{
  "image_size": 48,
  "method": "simmim",
  "hidden_act": "elu",
  "widths": [128, 256, 512],
  "one_sided": false,
  "final_lr_fraction": 0
}
Rows from block 12 of a small masked image model, named by matrix and row number. Rows with one number belong to one channel. Each number is 200 + 20 x the weight over its row's rms, rounded and kept within 0 to 999. All counts start at 0.
After each channel's rows are labels from the 100 images, of 14976, where the channel reaches its highest value: "responds to" is what is common among them. Only what is clearly more common there than usual is listed. The data: rendered scenes of coloured solids on a plain floor.
# convs1: grouped (16 groups) 3x3 conv (model.blocks.12.convs.1.weight, 256x16x3x3), inputs within the group 0-15, a 3x3 kernel for each
# convs2: expand pointwise conv (model.blocks.12.convs.2.weight, 512x256x1x1, transposed), outputs 0-102

convs1.87,211,187,201,189,137,202,191,186,205,211,219,197,208,291,197,205,193,199,198,186,182,196,153,179,192,204,211,199,199,177,190,231,194,201,249,204,197,200,212,170,213,220,191,179,197,201,193,201,217,259,242,212,233,213,214,214,192,209,158,227,204,235,212,181,181,207,189,163,191,191,182,186,197,204,193,175,165,195,201,200,201,193,193,195,189,153,219,197,190,213,211,202,209,202,243,181,204,200,206,210,216,212,215,166,228,199,202,201,188,204,201,177,218,228,203,183,196,200,190,198,184,147,200,197,177,209,190,198,191,209,173,192,209,195,185,192,187,181,185,215,172,207,223,207
convs2.87,192,237,198,177,220,219,163,216,204,186,188,154,194,208,179,197,187,218,230,196,180,181,193,249,219,196,206,157,237,209,239,204,184,225,184,152,218,198,208,227,209,217,211,200,211,167,216,225,184,215,200,229,202,229,203,204,175,196,204,191,182,217,199,209,187,214,183,209,220,174,205,181,196,184,161,202,205,226,162,191,200,196,239,187,201,171,164,232,224,197,199,213,197,198,203,215,232,219,217,226,188,210,226
responds to: blue object; count: five; its colour: blue

convs1.156,207,217,200,242,159,192,200,155,209,196,209,190,216,288,210,194,206,194,195,217,198,251,278,188,204,225,190,199,186,194,211,226,208,193,202,198,189,186,194,219,182,200,206,184,211,199,224,196,196,244,191,189,199,198,194,203,197,199,185,180,209,131,202,199,198,201,218,174,184,209,198,205,201,204,192,205,236,191,197,197,194,194,203,206,195,165,205,200,202,199,196,177,202,164,189,202,185,161,208,208,194,209,210,258,199,204,190,204,186,203,201,178,273,189,194,226,202,194,195,199,178,231,207,198,226,193,205,212,204,208,189,208,198,184,204,203,201,199,194,182,203,202,220,199
convs2.156,196,200,152,199,190,204,194,222,195,200,209,192,206,198,184,185,212,207,175,222,197,196,194,216,196,218,200,218,195,210,183,220,194,180,209,212,220,211,226,190,216,210,186,190,183,236,184,154,212,178,192,180,198,172,204,199,214,214,208,180,185,203,178,208,197,186,204,194,207,174,206,190,192,189,180,155,202,194,196,192,248,199,195,205,227,216,193,196,173,170,200,141,200,178,203,207,203,208,209,189,200,166,204
responds to: green object; its colour: green

convs1.93,208,200,199,191,198,205,205,209,208,186,188,189,181,261,186,211,186,203,198,206,207,189,205,201,206,223,216,204,195,191,205,236,186,199,191,183,194,192,194,192,202,201,218,230,206,195,180,215,179,262,214,174,175,184,202,200,187,209,161,206,225,213,225,189,187,195,143,203,217,205,226,215,189,165,194,176,163,207,222,248,206,193,173,205,175,187,197,223,223,208,197,222,197,196,242,198,218,245,231,188,186,204,183,168,187,201,233,215,185,198,191,200,159,213,216,241,228,184,181,201,199,190,195,206,233,221,188,199,194,183,202,184,203,198,202,195,176,196,195,172,195,243,257,228
convs2.93,196,225,179,216,180,189,189,222,198,190,205,209,197,208,197,214,205,230,182,195,159,198,213,188,201,179,198,168,188,199,219,211,182,179,230,247,199,171,192,195,218,173,219,196,224,210,228,191,181,189,169,213,229,185,211,203,169,210,234,180,200,183,206,208,231,191,204,164,200,211,229,205,202,166,153,212,228,195,213,204,211,214,166,208,192,193,223,207,165,197,207,154,155,198,237,196,158,190,229,182,178,216,207
responds to: count: five

convs1.228,185,198,197,201,201,202,195,160,192,205,184,194,192,166,188,204,212,202,205,211,207,194,230,215,199,189,199,211,192,206,196,156,185,202,209,203,201,205,202,211,100,215,204,224,201,193,215,205,224,204,204,210,207,202,185,189,176,192,205,200,191,192,194,191,206,196,205,236,221,199,195,202,225,231,210,228,90,204,206,206,204,182,204,189,195,229,192,192,220,196,189,194,187,183,223,200,195,184,201,199,205,212,201,133,200,212,220,195,198,186,204,196,147,210,195,187,195,197,193,189,210,237,215,203,209,190,206,201,212,206,204,211,210,213,222,206,196,203,202,269,199,194,205,183
convs2.228,219,212,214,182,166,241,194,203,235,222,190,207,222,182,197,197,200,211,263,222,196,197,206,196,216,206,218,185,213,193,210,213,231,185,226,227,215,184,163,220,224,179,188,189,231,189,210,205,177,211,225,188,238,185,178,199,192,208,170,200,206,209,228,167,256,187,195,206,202,214,284,210,203,163,202,201,176,224,199,227,194,194,214,202,223,207,189,218,238,244,194,198,205,181,210,216,199,216,216,224,209,188,234
responds to: count: five; red object; black object

convs1.226,202,200,201,203,173,205,201,215,197,194,195,205,202,187,260,201,197,201,202,211,207,208,213,181,201,199,202,204,201,197,200,207,221,201,212,211,203,199,199,205,166,186,195,203,198,195,208,197,197,204,224,195,193,201,209,189,191,208,235,210,198,209,195,200,187,191,200,207,153,199,199,193,203,187,202,205,201,202,201,195,204,201,199,206,206,153,216,200,190,199,192,205,202,195,346,198,193,196,198,204,198,184,190,276,207,196,188,199,194,223,199,199,251,178,199,202,206,203,200,188,201,113,206,198,195,197,197,204,204,204,183,166,200,198,193,193,185,195,195,176,191,201,201,204
convs2.226,187,183,213,221,186,107,198,176,205,214,218,204,212,205,189,188,205,206,221,204,199,187,214,190,207,203,177,201,205,193,199,202,194,207,226,195,194,205,197,153,217,205,192,190,204,190,186,200,213,220,210,203,208,155,209,196,201,188,196,219,195,194,192,202,212,204,196,194,193,188,227,164,220,211,211,201,204,200,168,205,210,199,196,199,189,211,200,177,212,234,202,202,206,161,206,209,217,202,219,210,200,189,179
responds to: light from behind the scene; chain link

convs1.236,210,218,212,219,230,205,221,235,215,203,225,202,227,229,222,191,224,206,194,189,194,169,192,191,196,193,198,192,209,206,211,246,198,194,211,200,203,192,208,196,186,225,220,188,202,178,169,172,174,117,172,176,171,171,191,213,210,209,271,229,211,213,202,203,207,199,208,202,230,202,215,197,186,178,184,188,215,194,198,205,189,222,222,209,223,218,212,241,204,203,204,208,193,208,191,227,211,207,202,204,199,206,191,190,198,192,191,201,214,200,210,222,163,203,214,213,198,216,225,216,208,240,231,210,202,212,162,186,164,185,224,185,156,165,168,205,180,207,201,163,192,215,180,207
convs2.236,202,195,189,237,197,187,204,192,189,189,201,210,218,171,202,208,203,180,199,227,186,204,202,200,204,192,213,218,196,164,211,196,184,212,224,188,202,206,224,207,182,166,199,195,186,204,250,176,235,191,195,209,235,175,197,205,183,198,225,185,172,173,193,198,221,183,186,188,185,194,188,200,211,228,207,184,152,194,190,164,231,190,228,171,190,201,175,247,272,169,209,195,149,197,204,171,183,178,215,156,195,234,161
responds to: count: two

convs1.90,183,188,178,200,203,205,199,207,198,180,164,189,204,280,185,197,213,186,193,214,192,202,213,195,183,185,193,208,220,207,162,265,195,191,181,199,220,234,224,211,190,207,199,197,200,200,175,201,174,238,194,214,192,211,195,217,204,208,138,204,188,225,199,184,168,196,170,225,199,181,176,191,200,185,195,182,199,185,194,193,198,191,178,191,186,247,174,194,178,184,194,229,210,204,229,212,199,176,209,183,156,185,185,223,185,204,206,204,194,221,201,207,154,209,187,180,164,207,194,203,204,200,168,197,181,186,183,160,187,164,233,171,194,177,194,200,212,208,185,203,212,202,163,199
convs2.90,200,195,191,224,202,192,166,228,186,178,215,214,145,199,231,162,214,213,208,202,182,225,199,182,192,228,193,218,198,209,185,231,186,164,199,183,210,238,213,210,210,218,200,197,187,207,217,200,203,167,186,245,181,203,216,180,181,209,199,229,219,208,214,215,171,208,217,224,182,234,217,191,221,172,209,243,168,218,193,201,206,207,203,213,215,221,229,186,231,183,214,191,181,172,218,207,167,190,151,141,179,202,195
responds to: count: five

convs1.245,208,195,197,213,208,195,204,222,204,201,204,196,159,206,197,196,204,204,198,198,201,222,210,200,197,212,199,208,205,203,160,162,218,197,197,201,197,199,198,220,271,198,202,200,197,201,203,199,189,163,192,187,149,193,184,194,194,175,224,200,200,187,200,198,200,196,196,244,185,201,195,193,200,202,196,211,183,195,206,197,201,205,206,201,203,218,207,207,202,202,200,198,200,167,180,204,195,211,202,196,202,198,184,301,186,197,190,196,200,198,196,223,312,198,199,207,194,193,201,201,191,262,202,201,193,198,193,201,197,194,137,207,204,202,202,206,201,203,201,221,205,190,162,203
convs2.245,207,204,196,201,201,195,196,194,196,192,165,200,203,199,204,207,201,210,199,110,192,198,210,199,205,191,183,192,211,193,198,203,195,194,171,195,189,206,204,189,199,201,195,200,197,199,196,98,197,195,206,196,205,207,192,204,209,207,197,226,190,202,188,192,207,196,207,200,197,208,221,212,201,197,196,72,218,213,203,206,75,210,197,196,208,191,150,202,137,200,209,141,218,205,208,207,199,201,176,202,197,210,189
responds to: disc

convs1.28,192,210,220,193,185,212,181,180,203,182,202,202,190,200,214,184,210,199,201,189,182,198,240,177,194,197,191,211,204,207,205,178,180,207,197,210,197,170,180,184,281,152,201,177,195,221,205,220,218,123,203,225,199,224,171,173,175,178,193,192,204,217,214,203,205,192,208,235,186,207,199,201,236,218,189,216,210,183,226,213,195,204,202,206,222,197,199,211,197,201,192,198,207,198,182,178,210,188,207,176,194,181,200,178,181,187,189,164,193,220,239,178,235,230,179,186,205,180,171,191,195,150,218,219,240,240,209,214,201,223,221,216,216,236,223,196,201,216,181,206,213,200,193,225
convs2.28,189,214,198,184,242,208,228,200,181,240,199,211,214,219,189,200,214,218,150,208,185,198,194,187,190,177,183,183,242,227,198,189,167,167,220,184,226,213,183,214,206,211,196,203,198,188,217,191,203,183,182,244,149,219,197,223,194,199,241,143,188,201,201,218,179,154,207,206,220,199,192,183,219,188,156,215,232,211,229,215,220,189,185,221,190,174,250,150,171,220,205,219,210,212,216,197,216,217,172,179,206,209,189
responds to: count: five

convs1.246,217,209,198,195,246,193,210,178,197,200,205,200,199,239,213,211,211,197,160,182,178,188,184,192,187,203,198,217,193,213,212,164,218,198,229,196,204,212,192,225,217,192,204,202,198,189,187,179,193,200,150,198,202,191,190,206,188,187,160,212,193,184,173,190,168,195,190,264,178,187,187,187,164,156,169,167,223,156,178,169,178,218,200,224,203,195,197,214,217,207,187,173,194,165,240,198,182,192,187,197,209,186,210,172,192,188,200,205,211,199,197,187,182,220,209,207,203,186,184,207,209,229,204,200,210,194,192,180,189,185,176,192,195,190,199,234,233,227,216,128,237,219,213,227
convs2.246,218,187,180,163,209,193,216,211,162,215,212,215,233,212,139,221,204,211,179,233,204,227,202,177,187,159,190,193,212,187,198,197,196,221,172,205,202,189,248,148,168,212,210,179,201,189,190,205,235,146,194,213,148,194,173,233,206,187,215,199,213,207,190,220,213,182,216,229,221,209,213,187,173,181,178,199,165,205,174,196,225,202,178,214,171,205,201,189,213,206,217,229,184,174,200,166,214,171,199,208,199,192,209
responds to: count: five

convs1.252,198,198,187,194,183,204,202,218,200,203,185,204,177,134,205,202,201,205,194,210,192,198,209,200,201,194,203,219,205,188,200,213,145,191,203,197,204,215,206,212,153,203,202,212,185,207,210,196,199,165,147,204,183,193,193,189,190,191,180,200,202,193,192,198,196,209,193,208,222,207,210,196,197,205,199,195,187,209,197,204,201,208,197,207,212,172,278,198,207,205,204,198,200,189,181,222,200,182,201,190,207,190,195,215,239,198,199,198,199,194,194,208,287,183,195,190,207,196,191,217,197,293,191,213,206,197,186,199,208,197,119,163,210,201,207,206,206,212,193,213,173,203,188,198
convs2.252,203,171,177,231,205,163,203,189,208,197,150,211,173,191,209,216,207,218,185,203,219,186,220,204,206,184,185,194,198,222,204,206,212,215,153,200,198,176,212,222,204,205,212,185,213,177,164,197,199,210,196,193,208,164,168,208,200,214,189,214,223,198,189,207,214,196,194,192,198,215,133,193,195,202,210,216,184,213,178,203,171,198,202,207,204,209,196,188,193,233,184,182,199,154,229,192,200,187,165,198,199,188,213
responds to: count: five

convs1.40,200,173,191,191,183,160,195,188,193,205,247,203,211,139,202,197,189,195,183,212,214,194,157,210,201,200,199,207,201,214,195,186,224,204,202,221,193,172,207,192,172,198,182,217,198,211,215,198,208,102,223,195,210,197,204,192,197,204,193,167,202,190,196,199,215,199,203,185,173,190,190,198,196,194,208,199,178,219,180,193,215,212,194,205,176,195,181,181,181,197,208,211,206,203,257,192,209,210,196,203,191,210,183,192,210,188,186,198,206,212,213,200,265,203,197,197,201,190,167,180,178,93,189,199,192,193,195,200,195,187,190,187,197,192,201,187,196,206,214,205,212,190,216,197
convs2.40,208,195,176,206,192,195,204,212,195,189,200,214,209,219,196,200,198,213,177,202,194,210,225,187,199,234,162,181,194,193,218,177,188,266,194,171,197,231,186,169,208,187,183,197,180,226,205,245,223,191,213,218,202,223,193,200,191,190,178,177,209,221,234,202,248,236,198,188,201,223,210,190,203,216,250,212,220,194,167,223,218,184,211,190,204,194,224,197,194,239,237,242,201,238,187,190,228,222,205,218,196,238,231
responds to: black object

convs1.239,204,205,206,205,244,209,210,211,197,196,206,210,201,207,201,200,195,199,201,201,196,209,173,206,204,201,210,207,193,203,200,171,202,193,205,204,204,192,202,206,107,210,198,206,203,200,203,205,194,209,203,197,194,191,202,190,203,209,226,212,201,203,192,197,163,192,200,274,203,204,191,199,204,178,193,206,235,198,199,202,205,197,183,210,203,151,213,201,201,197,202,208,206,203,227,200,199,202,198,204,223,199,189,242,186,196,188,195,197,253,193,198,305,187,196,205,205,197,228,192,200,132,200,196,207,194,198,208,190,205,140,191,198,197,198,198,178,196,194,147,198,202,202,206
convs2.239,180,188,196,172,206,210,202,191,200,184,206,199,185,204,189,205,216,221,197,202,210,179,199,194,202,199,184,196,199,201,212,209,200,203,210,195,214,193,192,175,202,201,193,201,188,218,154,198,206,185,194,215,160,201,221,200,194,172,186,213,203,200,194,212,208,206,206,185,203,178,166,217,200,187,184,208,185,184,205,110,213,212,192,199,189,205,194,205,205,200,245,199,196,221,179,200,201,196,202,203,201,208,166
responds to: light from behind the scene; chain link

convs1.51,198,207,206,222,241,220,196,224,192,199,207,206,197,153,211,207,177,216,197,203,193,228,153,210,208,209,206,194,211,198,228,272,207,206,224,204,202,192,199,162,239,192,190,185,194,200,205,202,203,159,168,199,166,194,198,206,198,216,159,184,203,199,196,203,206,203,210,242,194,200,190,199,197,198,201,195,183,211,203,248,197,198,204,202,193,155,216,185,180,205,203,199,196,171,157,192,204,222,200,195,201,196,226,188,215,207,251,200,197,196,200,203,268,197,204,117,195,200,191,195,185,220,183,203,169,198,201,197,210,197,178,228,203,208,207,190,190,199,198,228,206,186,211,199
convs2.51,175,215,217,213,191,210,201,217,204,204,207,182,206,183,215,214,199,197,183,192,200,190,195,195,208,129,184,202,187,185,210,200,212,195,145,189,144,214,218,185,222,202,199,215,207,203,199,257,202,203,206,192,206,211,187,211,194,213,212,252,190,213,189,188,209,189,189,196,208,149,199,199,236,216,195,94,228,221,173,197,187,194,191,206,184,210,147,183,157,191,208,202,212,206,194,183,215,202,185,210,196,200,193
responds to: blue object; disc; its colour: blue

convs1.146,207,220,211,214,200,191,202,166,189,199,202,197,204,228,216,197,203,211,198,212,200,206,230,213,197,279,202,196,186,195,172,230,189,188,181,207,193,203,198,193,237,184,206,234,190,198,201,196,209,278,224,202,165,207,190,191,197,187,208,188,203,119,170,199,210,196,213,121,199,205,223,206,195,181,190,195,232,184,199,217,196,201,212,209,213,181,223,197,204,201,211,203,196,200,154,197,196,147,196,202,199,200,207,221,200,206,220,199,206,206,201,199,183,209,199,210,197,196,197,195,186,160,218,199,242,221,199,201,197,199,192,230,196,192,208,203,193,195,202,160,195,195,224,197
convs2.146,211,212,171,182,217,189,190,193,191,173,203,184,211,195,209,209,198,214,165,182,215,208,211,192,202,210,247,227,192,196,183,160,209,198,212,208,217,209,203,186,176,192,222,195,212,198,183,190,188,199,197,169,201,179,179,213,211,214,205,187,200,187,213,210,191,203,197,202,192,219,217,239,209,197,199,202,211,199,198,191,228,222,215,183,170,185,158,187,166,293,193,241,199,159,185,169,187,208,167,193,182,170,192
responds to: green object; its colour: green

convs1.92,192,207,202,214,115,196,193,206,205,201,196,206,196,117,206,199,184,211,196,180,202,196,115,211,209,211,198,213,202,198,198,154,210,200,221,190,198,196,203,188,172,204,192,209,210,204,208,206,206,170,173,206,208,194,192,202,193,206,294,206,208,203,203,209,197,197,190,173,210,199,181,213,208,201,199,199,184,219,200,204,207,193,216,203,191,172,195,204,204,208,199,187,191,181,216,216,209,195,205,199,213,200,196,216,186,202,201,201,197,192,210,175,185,197,192,185,220,194,212,207,190,225,223,184,209,203,198,205,200,197,110,197,203,210,195,196,202,201,194,232,219,196,224,199
convs2.92,223,218,204,240,196,182,217,194,217,190,202,189,181,195,213,197,181,205,179,171,202,163,211,186,191,228,200,198,186,210,211,214,185,175,227,223,251,198,205,188,168,185,191,199,212,214,186,210,198,228,206,210,207,190,145,208,204,204,187,172,185,193,193,189,186,188,178,201,203,203,209,230,184,198,206,229,198,209,180,202,171,201,189,182,189,218,179,199,227,213,164,201,224,185,176,181,193,176,221,188,204,203,221
responds to: red object; its colour: red

convs1.106,202,205,193,203,213,199,196,211,199,194,189,195,198,182,199,201,208,200,201,193,200,200,191,216,196,200,198,197,194,194,203,231,209,199,202,199,198,200,203,204,137,193,200,201,200,196,199,199,204,164,200,204,175,201,199,202,203,198,225,190,207,202,202,199,198,201,193,250,192,192,195,194,200,194,195,196,310,204,196,196,209,197,203,193,200,343,187,204,195,196,197,203,200,208,152,149,200,201,193,201,205,205,206,136,205,202,203,204,196,206,199,206,241,205,208,209,198,202,207,209,204,192,196,204,202,190,203,199,200,205,196,204,204,217,198,203,207,211,204,189,217,199,193,200
convs2.106,209,200,171,204,210,217,191,183,210,203,215,195,180,189,199,195,200,200,213,221,199,179,200,206,202,183,169,214,211,202,199,192,198,191,161,194,162,203,205,219,197,195,198,201,206,246,204,232,191,232,222,203,211,214,146,201,201,188,212,167,190,195,194,197,213,190,202,185,190,223,134,205,184,187,194,223,191,203,201,194,219,223,209,213,195,199,219,180,211,221,197,238,193,191,233,209,196,188,208,223,192,221,213
responds to: light from behind the scene; tube; disc

convs1.48,200,203,206,195,243,244,197,191,222,208,199,204,213,152,194,202,217,197,205,205,189,201,167,242,200,232,184,203,213,203,209,241,224,207,231,208,195,191,200,195,169,185,211,160,199,194,198,204,204,182,156,199,189,172,203,203,196,208,167,156,204,195,195,210,201,203,213,246,188,210,206,184,198,201,199,203,156,199,205,178,250,205,203,199,187,200,226,201,147,216,196,192,207,201,158,194,206,210,194,206,199,193,214,219,209,195,272,220,202,209,202,198,216,219,197,139,157,188,193,198,178,201,186,190,196,175,207,203,205,214,195,240,197,225,195,191,193,199,178,220,229,194,196,211
convs2.48,198,189,194,196,199,217,176,194,189,175,186,201,212,211,206,183,205,214,183,231,188,200,191,199,188,213,191,205,189,205,182,200,195,187,162,177,223,206,207,205,206,223,212,185,185,201,190,158,157,190,205,186,198,246,191,199,200,199,196,168,210,207,210,192,181,196,212,213,203,130,193,194,182,186,195,247,207,216,177,201,188,122,201,194,206,208,217,201,187,195,192,203,204,201,213,214,285,172,205,227,172,202,199
responds to: blue object; light from behind the camera; its colour: blue

convs1.107,200,216,218,170,198,219,191,220,191,217,261,238,169,181,170,190,164,178,199,202,194,224,223,218,214,217,205,219,221,221,230,158,218,209,184,192,186,164,176,188,240,170,202,186,201,217,201,208,174,209,226,192,153,217,197,230,205,194,175,210,207,195,190,194,190,187,193,254,220,199,202,216,213,216,205,210,232,189,197,204,199,214,248,202,216,196,205,204,203,206,199,208,208,203,188,188,191,189,201,197,200,188,206,182,194,214,206,202,170,151,183,180,209,200,200,178,187,192,189,183,208,196,190,209,182,181,178,173,187,158,196,170,180,177,171,181,177,189,162,222,165,198,173,172
convs2.107,207,195,171,169,234,190,231,186,186,216,198,197,180,174,209,223,221,205,196,204,201,213,196,202,210,209,235,209,150,187,164,185,151,177,194,188,204,192,196,226,216,177,185,187,173,194,189,199,191,160,165,151,167,197,182,200,200,173,191,215,196,192,225,174,188,238,214,239,214,176,183,183,286,207,215,181,175,205,196,181,196,181,197,202,192,195,192,200,202,209,196,214,195,171,228,132,209,219,186,222,190,173,203
responds to: count: four

convs1.82,190,192,185,195,220,207,199,207,198,204,212,202,204,311,200,200,141,197,184,198,191,192,270,210,205,206,191,207,193,203,203,255,185,191,191,205,199,213,207,190,226,184,201,181,193,187,189,187,199,265,213,205,216,193,212,233,199,214,187,199,196,160,184,205,194,192,196,202,202,200,191,183,211,200,209,187,211,179,195,164,191,208,183,207,192,224,185,196,183,189,208,217,210,211,263,203,194,223,196,217,219,209,193,143,188,196,187,198,198,205,207,193,211,214,193,179,187,198,218,203,195,161,171,192,176,199,205,210,198,202,232,183,193,189,201,186,190,188,208,196,188,195,186,196
convs2.82,216,202,228,203,200,183,182,197,205,197,161,221,241,199,192,196,211,181,222,222,204,207,197,211,213,129,181,181,200,211,211,196,204,202,203,201,167,223,207,184,186,184,170,198,208,185,214,190,214,216,214,215,182,203,206,170,210,174,187,218,207,203,167,207,246,196,231,198,201,221,207,252,213,249,223,200,182,209,194,186,211,203,213,207,230,213,218,217,236,224,237,192,201,204,218,189,207,236,191,223,159,199,241
responds to: blue object; its colour: blue

convs1.233,198,189,194,192,207,184,190,205,194,202,190,190,187,184,178,205,205,211,197,212,206,190,224,202,195,185,199,192,200,208,197,172,173,197,184,201,200,187,207,205,280,207,199,185,196,210,224,218,217,181,224,209,229,213,200,181,200,196,238,190,182,182,186,200,227,202,202,170,207,192,208,195,210,188,207,196,235,198,204,208,206,192,209,191,194,277,203,202,186,201,198,182,197,195,186,201,201,198,200,203,197,201,199,151,205,199,201,200,195,184,201,196,124,194,203,200,195,194,191,189,207,294,190,197,193,193,211,202,210,190,299,205,218,204,211,204,199,205,211,214,211,205,203,199
convs2.233,173,168,184,211,192,137,202,192,198,192,188,202,205,172,206,222,215,199,214,221,204,237,186,203,210,222,191,191,192,222,207,197,166,193,211,229,204,204,174,188,234,189,214,187,186,216,194,179,213,202,166,196,201,207,200,198,203,142,197,200,195,189,181,206,190,209,159,203,191,192,222,203,183,236,203,199,170,218,169,146,211,199,205,186,191,234,176,200,197,188,206,186,218,181,172,191,191,197,200,215,206,180,178
responds to: count: five

convs1.64,195,202,193,205,180,208,194,203,202,198,192,201,195,152,203,193,190,192,198,216,211,190,166,204,196,190,203,207,200,210,201,222,207,208,196,200,196,195,204,198,192,203,205,203,203,194,206,201,202,287,203,203,203,202,198,205,199,201,88,191,199,197,201,205,183,194,197,205,205,196,200,199,194,198,213,192,293,218,192,206,201,199,187,196,202,220,196,190,193,198,204,201,190,209,160,198,201,207,194,198,203,213,192,115,210,201,202,208,200,201,207,182,255,193,200,192,202,199,204,185,212,149,189,207,199,190,208,206,187,220,244,188,197,222,188,200,210,216,200,174,208,203,211,195
convs2.64,215,186,209,200,188,188,187,193,201,184,216,205,209,194,215,198,203,232,156,210,174,184,176,227,216,211,243,180,188,205,211,201,153,207,205,213,220,214,236,243,228,209,224,182,205,185,206,210,197,205,179,172,185,189,218,194,196,182,173,227,179,201,237,233,250,206,166,194,176,204,223,165,201,228,203,205,251,227,181,197,197,197,211,169,192,178,210,174,195,177,219,238,213,204,173,196,162,211,191,229,185,211,216
responds to: light from behind the scene

convs1.240,201,193,218,187,169,204,207,191,200,212,214,208,244,247,208,202,201,202,194,199,205,185,167,209,188,198,193,196,196,210,203,223,230,198,180,201,193,180,203,217,204,191,192,196,202,186,195,198,196,268,228,194,211,199,218,206,210,234,242,214,202,220,200,190,193,198,199,129,186,188,192,189,197,188,196,190,174,188,190,185,184,192,200,194,183,189,129,200,188,215,196,179,198,220,162,168,192,204,199,215,212,207,209,193,184,198,201,202,198,196,185,179,177,201,206,208,190,209,179,191,182,159,210,195,202,211,210,202,189,207,308,205,195,196,195,211,210,200,219,241,219,203,224,208
convs2.240,220,190,216,235,190,183,221,192,195,211,222,213,213,187,231,180,194,180,187,176,210,223,194,212,215,237,190,179,219,221,206,197,159,177,218,204,206,193,185,245,202,200,200,181,193,181,195,187,210,223,197,195,216,227,191,168,228,197,203,196,169,208,173,212,206,213,217,208,217,202,189,192,203,237,199,160,153,215,219,200,197,203,205,194,206,224,197,185,250,184,178,195,207,177,228,205,199,236,243,223,180,187,226
responds to: light from the left; count: five; black object; its colour: black

convs1.77,194,197,200,199,113,207,208,208,215,210,230,227,215,167,220,198,177,202,231,229,217,236,230,208,218,176,177,194,224,211,184,214,228,173,203,217,199,200,209,194,162,216,181,201,193,203,210,197,222,220,202,208,202,189,205,198,184,224,133,177,218,195,190,190,183,184,184,183,192,200,214,206,203,209,202,177,194,200,192,167,193,210,200,215,193,180,196,203,214,216,185,188,181,181,189,178,187,187,191,181,209,204,163,168,210,189,205,218,215,208,210,222,109,194,220,200,187,200,196,184,192,218,177,179,180,178,197,199,187,200,224,196,196,205,186,210,216,198,208,256,200,193,191,185
convs2.77,183,199,178,205,236,203,236,212,203,172,200,190,227,191,213,185,209,209,228,176,227,218,207,222,218,201,220,175,189,223,200,222,163,199,195,224,187,253,220,209,177,217,183,217,203,214,197,217,190,216,173,209,198,206,216,176,211,189,183,184,194,198,224,210,176,203,192,178,227,194,231,156,238,225,187,211,235,202,208,180,205,208,203,187,196,231,195,213,170,203,201,211,188,193,187,203,189,197,187,207,198,124,191
responds to: light from behind the scene; count: five

convs1.145,216,202,188,198,214,221,194,195,215,201,209,204,210,232,188,214,210,200,193,213,186,202,235,162,192,199,192,196,199,206,191,234,191,223,225,221,210,190,206,218,183,202,197,181,182,205,222,186,196,162,194,196,189,213,191,191,203,198,120,226,210,195,201,205,194,191,214,186,207,199,190,215,206,197,217,193,174,247,205,209,209,216,219,190,211,203,162,201,178,187,202,179,194,206,159,197,198,172,184,203,206,196,217,263,193,187,166,182,197,194,195,189,318,184,193,205,195,203,211,195,198,177,183,201,187,208,202,221,194,206,219,180,199,194,167,196,180,219,206,224,220,180,185,207
convs2.145,213,212,202,212,223,190,193,202,206,192,209,219,258,205,203,185,197,155,180,220,220,191,201,213,217,241,250,189,220,205,201,207,228,190,209,168,171,185,200,211,185,196,206,205,207,211,185,187,207,206,196,186,192,207,186,171,186,154,206,138,213,209,225,195,151,214,204,180,223,192,202,181,174,187,207,195,214,213,186,184,202,171,204,209,203,190,189,192,205,215,144,212,203,228,198,198,199,221,207,219,185,205,208
responds to: chain link

convs1.83,209,195,208,184,234,192,192,192,196,203,206,206,182,99,206,208,241,197,201,211,213,197,137,186,212,214,202,198,204,203,205,115,205,199,184,205,205,208,206,210,160,199,209,203,201,209,194,199,200,186,205,193,191,201,190,191,196,184,295,194,204,215,193,197,199,199,206,143,186,204,214,199,194,190,197,197,196,197,209,206,203,199,181,194,206,198,214,206,200,205,198,203,195,201,137,184,190,199,205,201,180,196,194,214,209,196,208,201,195,207,203,207,170,168,204,229,203,206,204,191,198,181,198,204,221,195,200,194,192,210,143,209,196,190,201,212,210,201,201,233,193,204,185,197
convs2.83,173,195,222,176,211,182,210,170,185,212,215,189,206,199,179,201,202,193,184,209,212,207,190,206,183,178,197,181,180,195,223,198,175,189,234,196,188,182,184,211,209,189,190,207,191,215,194,150,192,197,196,231,216,183,200,189,188,216,193,173,211,221,228,179,223,190,204,203,178,213,221,178,192,191,199,180,235,201,180,241,202,212,192,180,214,178,191,209,202,230,184,193,206,202,168,191,227,209,229,210,183,205,216
responds to: red object